{
  "channel_attention": "se",
  "beta2": 0.99,
  "beta1": 0.95,
  "warmup_steps": 170
}
Rows from block 2 of a small image classifier, named by matrix and row number. Rows with one number belong to one channel. Each number is 500 + 25 x the weight over its row's rms, rounded and kept within 0 to 999. All counts start at 0. Numbers have three digits each.
After each channel's rows are labels from the 100 images, of 14976, where the channel reaches its highest value: "colour at peak" is the nearest of a few named colours to the mean colour under the peak. Only what is clearly more common there than usual is listed. The data: rendered landscapes of hills, water and sky. In brackets: how many of the 100.
# convs0: first 3x3 conv (model.blocks.2.convs.0.weight, 64x64x3x3, each kernel summed), inputs 0-63
# convs1: second 3x3 conv (model.blocks.2.convs.1.weight, 64x64x3x3, transposed, each kernel summed), outputs 0-63

convs0.58:526452493481455496460522515467522481454461501474496502511552462511491490477508474501468505472474496477522512489487502473515488492531490496517492487522452488543506522497467494502485457570504510
convs1.58:526510496521490501503475508528469474512493515489534506478517482478547514482537491491498531492486534507468509526506489491503559473474462493489498548515506479515530434494507525489493469459521432
colour at peak: white (28)

convs0.8:522502517520478462471503495495472493515486492480513470497450513469519512458507458525498468482449474489478490470468472530501460490493484551528456489528474493462485462511482506451523519504502491
convs1.8:480497537540518511490550501470502501516453525506460507528516493468496550503487497460470482455511464485537510476494492497511475483510495549478460505507482507461488490501444490498519537533492524
colour at peak: brown (45)

convs0.39:514485467526526505525494535450490507545445495502519493489466514491540484510531498480517478492490513476458507490517501469498495492494504515505563535472529476517541474484540525492475526509545467
convs1.39:502526500488499481499499480514538508488516476533535482508537464518505490521458515511531492511513497525479463471496559543509474522478559494491447507539505465507491531532448482528517489517495497
colour at peak: brown (58)

convs0.32:500494489487503500505469477497527471500451531526514470505501492509454489510473499437458494521508569499476472486510463497497468514487492481512514481511486510469503453461485497514489476569478498
convs1.32:474499523475508493459516513494518460487519478512556516479522476487485537475513464528493516500478472467470498479492497502511538501487493502508513578509502497556505432490498504465476492480516477
colour at peak: orange (63)

convs0.21:482524506505489562483486482525477501506486476531497492514494491507497451497483497485487503515506484503493453498462476486457502435486506531536502451542468513548524483526489476480493449506472478
convs1.21:484475507487480454493515546495476451501457521491506489472451480545551514501489515483492519479487484499503514492482531510510481516450504540493516486468496447492497495476490517474491493488445548
colour at peak: grey (53); orange (34)

convs0.36:539477486486472531500462488524479492478493481479479492496519465511470505518499519515508549525531456491481451506482492500469506497496462527544541442529505482482495501498494484499505482511423497
convs1.36:511519497476498486537512537496486516483477505453475551464532499521530494510507491509525483457492526481484503510497495520522545528480496498484520503450483484501513447474523513499463568450516499
colour at peak: grey (52)

convs0.14:481444498517440491488456498486487491486494499510450504495504464493521513484535491476465504490487500483521505442483453491518542529496487477518567541489522497494518507477490488511502495468531528
convs1.14:530531558529447517477486498543490502483536567498517491514512472476484505551473496505518479537493492518488473502490494482497465514521536491498490498449468481503455508510543500506520501522493490
colour at peak: black (65)

convs0.25:468503508533494524513506515533489503531525503481531507512481538510520490495478518559487538480479501504447520496451529510499518505472481499531480481505502462488491461525527526550494508426509496
convs1.25:478515494521536508510499486514473462532495518488513441487524473499548483518529550518485472491474517497484531515515478467523508491458496514521485529482544470498498486513449466468486450495504469
colour at peak: red (40)

convs0.37:427508487467491467512503505511515517495502513526508513495479465479537501492509511552521474495529474479511477430448470437498485492517509508502514507510499463518524496521511497544523503479523484
convs1.37:553499511505497523508498503512474539487524516512531521527472484487463486525495507526512513514460552510524546487521489495469481487516534508503489478490533469492504509490437476524525497523451562
colour at peak: black (78)

convs0.59:496509494508519474455485488514520487494510465497495496515524460500492483455500454461474503498465482510507486472511524516513466518515505503493506456577431469515482467493523529530503526483496529
convs1.59:484524548485501486468523494475470524516545530517525527482474528484540542458499481496472489500457502460473499477494497482504510485480517534482491505559522484512467464466501521488478466524472481
colour at peak: brown (43)

convs0.11:515515535502542494475480514442508448493530483523479474488480494500472464531505564489500489501484475480502508480539504514497488518486500509513528497498477492471470534479491501509474576452488507
convs1.11:422531520538500523470515472496498499438496492553506505538529526533516535518493507513521541491461522500475506505483512472519491496474510509508481507521479524484490493494534509539482495507459465
colour at peak: brown (36)

convs0.5:489448477519485551479507477473501502536492511496531467545478512485494520560513477482538518495483538507435519491483474488483499485459514482459454513508480496492505479489512510523511533521495524
convs1.5:455540510491520514526534503500498464537483491466492475485538476504481500505511469468535537502504495485520498514493448492494521518504493485544533477498519462465529446475443532489483487493475507
colour at peak: white (31)

convs0.55:460457484512500454510494473496489486467511491486540480505472467476456483545522520520483523507493495459527535487500530504505464515514473477465502529483558486497509499499496464479513492556505465
convs1.55:462533512517476514489520509522499519523493507490552504488517549505464480504530528493563502497502507516503532483514482518493495509535539478531500535514536552490535478502475525526476467494555518
colour at peak: pink (26)

convs0.10:510478484490489516459496514512472520487456471516483491470460497481509450548524545520535466501517510480533469467453482472520512515507520527479505478527515489483536471509529493499528488464542483
convs1.10:510507530520476502509491506574481496508493531510523530524508507478453514483492498514512551498496517514503479462546490469486490547481485520500485490474460483435492508528496508506551508482481543
colour at peak: red (26)

convs0.42:493483509476528473495475464461484498507519507466528498502475445561464536510568520518517487497483473513508506491525532504494491512445477460464514542510521488509494490490514499487515483511520462
convs1.42:506531474512501488499517487528487515536529488501489471475509574485489463492492474504550525483488499459507494507475496471455505441512519483515488487495475533523495530498486458535527456521527514
colour at peak: brown (39)

convs0.12:487500500490498495522463488475517510475486559528426487488541463552483452478515515493467512515515513496554517485509513481489480473503508523474516504488524551488502484506479516525464490525481486
convs1.12:503461474454535539494493497528479484483479432528537520477493536488538526506458512511472508480525508516497478523484511470504477520491508480493552510490466497532478496461479525505492504483490549
colour at peak: red (40)

convs0.24:499493475500528522534508495533494477579532488496481459524483511480512490484492527509491507492486458470503547495471499496501513505470491531497485528512569469483471453497532499544513526471501498
convs1.24:453558511538487516478537463500470522505496473503552500503515498528513470497531498492515519498510483495497473513553473504482487492506495467520481485521478450493500451544481520474471464509471473
colour at peak: brown (45)

convs0.3:487496544492452464507510537499487496509541481535440449513483494453519497494493527492483500498488471525507494509528471501561489509550551507506485484493493502511488521498529457496515527482495471
convs1.3:505509524485492467494473504541485487485500519502487511459500434493516478501477509512513515501443504498491505538470521513449517510467455502596497505493504491529514517533505493504478477511472511
colour at peak: black (100)

convs0.23:466532495492508457512497499504448472488500488516479505480508482494518478499462496457464544498490443519467493508498538495540536494520503518500482470520516526555529520534503480475495456491484463
convs1.23:464495494528507485440483483473470511520457519468501492538526519531492478482552494492477492494493474506528484541498495460521515468474494478555528502453507517519492492519481470490483459499536482
colour at peak: orange (54)

convs0.46:444489494506476475478506461483495474535495506489483533506491505476495488479506482496509481483467491510494513537490488487489516493497505490553514535548539537525520468480484508568527533536494559
convs1.46:494482498507513504458544520549525484554530519509495476499464502476499477450490484469513485443518499481526544483505471486514478513567504489471489527505513539489497499512519474510541516488498519
colour at peak: brown (56)

convs0.51:523512539482500508485493499524500549485471511512475474494459505475496498504543502522477521501510457508511496507512516504556513478486528510456503509518506568485506473502570542519528507482497454
convs1.51:503522531504481549503471512526497487493470524534484507502573542488472457507492501545481496516500490501522505517533489492484502482498507497537522482486556477483467529516510491502541544500451526
colour at peak: brown (40); red (34)

convs0.9:478482500479452461506512519458491486507504456482495489511477516529480485520523540452459463509490459517482516470491482501491509485482559475479492513499535504501532463471535487468455495483473489
convs1.9:528502512483479526495493507495507493520523538476485496526500494504558540532494497463523478518514481485502541514534468535487486528514477482489456450499468545504478496473470512545531502554520498
colour at peak: green (29)

convs0.31:515472433485491496488531489461514467520499535461527497503468521477480513501501470500522492503519510496450478533509513476528542511471582512476526520492532516505505506495511534501463517484482503
convs1.31:505516489495497504535486451516505510482510463483465490483577517461506506505457489472540521469522495536482484575515521500494491491508483500479485459522528483510529509473483500527507466527502486
colour at peak: white (95)

convs0.40:508469469502496464506497541495498479492466543476466476474466481518539482510525471465508474528511467494524479458520522489543512500499538511482490551483521468519499463505529540510454494478514493
convs1.40:502528490497436546523444430520499511506481498515518503528493535481481508534493516486536500512506492511468488511493499528488464520511501483536469486516486484452500509478458485515516497537486454
colour at peak: black (100)

convs0.1:465487452498501490502467555474483488488483542519520454531443491514496506461499505496459470495474460524529502453476481446513526473511487474485488483501486506462489487511484468490499497487484522
convs1.1:556488457506486526525495505519509483509511490505513480514537519487533494534482512508495488488500486485484536458458481515529448431524445482467527496536501492539480503523526506511519518527506509
colour at peak: black (70)

convs0.60:490489458516511549500476502516508502522546501502505505480482473499516504483548535503479500478499510477446508524493496486531536525466489493494502473529551511516494468494499521580491516469514450
convs1.60:537576492519513495528470539517504483504496507533501489515531526521541496485505498511509509599505497517494515490539466476546499497472492508477508475499496504477498511497483522503524483483458504
colour at peak: red (53)

convs0.20:499528482460498469484485523423457532533477497512502480503514514520501499457503507509506469493501499471495515467468487499478496474510505518432511491492539475467491447485540513507498517536510473
convs1.20:484484484469492463493515494527514488499523487486536543510482506505512530530485504478491466490489512465502502505542524515505440557489552465469515465493481524560496505495469477496508459521484530
colour at peak: orange (46); brown (46)

convs0.49:496512501521484467497501469499486474545511489501473451486494501466478448470501479486491489508497516474506528506539521518502517538487490497458491556484505550490450482486477467568506488527511516
convs1.49:494541487522511489476507482519501491533532512526543484517488470477494487500516499495449478474543459521521533461513494462506499491547528461483477507524537546554478472503501515502480498469510475
colour at peak: brown (51); red (34)

convs0.30:515456470467529494493453499580512513482483477497471507495474482499524488427505524489493533492475505489472475461484490488516506501526492486497508477502504517471509510518502450531520451495473517
convs1.30:536535479519520478445517555524515511479520516522547520508477520499498469477506473479476515532457481478524513481510543527479517457511512470479495543464470465501536505486524503502493495508488522
colour at peak: brown (40)

convs0.45:544506542469496497502499497495508505427466496511472493514576481489527500501537474488481495529476519528541468504530500498477492501488473519503507469518449499523500529500520517514528499519451498
convs1.45:546506499496491503530529506444496458495487480495495516487496468543516509484483514536475528466521545466488494488510475490497509537456490471485493466502516461508479490488525552476445484483481463
colour at peak: purple (43)

convs0.26:515494506436483507545483496558486499477477496548494444510473486471441475500531507504491514501503488509519494476530517498467500483462494479496506484473501488470540482496491447491497481540477478
convs1.26:492478524494487497478508487535511504510507491522533513520480500495530515477518497581504522487510467457532487488508494502506479479457472476558535522480506466543557501471506491505516492505552511
colour at peak: brown (52)

convs0.19:511465468472485501495453498505500494513501562494532511528449488483504512530487516530478490512474493507498512482505509479531510437510484450497489508523495504468469435479463458468496516508500524
convs1.19:491477449491503541452477449464491503483496497454482492463523486489517532514536516521505476508505441465486518462499467472514532469547512504481482488521495469484509508492524501489488523464525496
colour at peak: brown (57)

convs0.29:554493496565528497515465500518526459541464497487510470500509496511490457485489478485520496513515544450489472548506488510491512486503520450481508501488485520473508501502506506521507506561514457
convs1.29:477493478490540453461480528552474486455484450495527520456470458507516491493538537503480500487517488508477481474497504484489497501481465484474484502508520498470521557511512514482473465494538507
colour at peak: orange (35); red (26)

convs0.38:488522511458471511485485510499511472477514471532493497476521488504509453489487501496476514522506508488470475535481490499523480537510506537547558457591510492473508491488498532512521492525487477
convs1.38:481489468517525543462499493439480522502469495488452525479486494489512535489504468468504468486469492511506506495483493471497503542467523504493494511489483507556468473486458493489523461449473535
colour at peak: orange (28)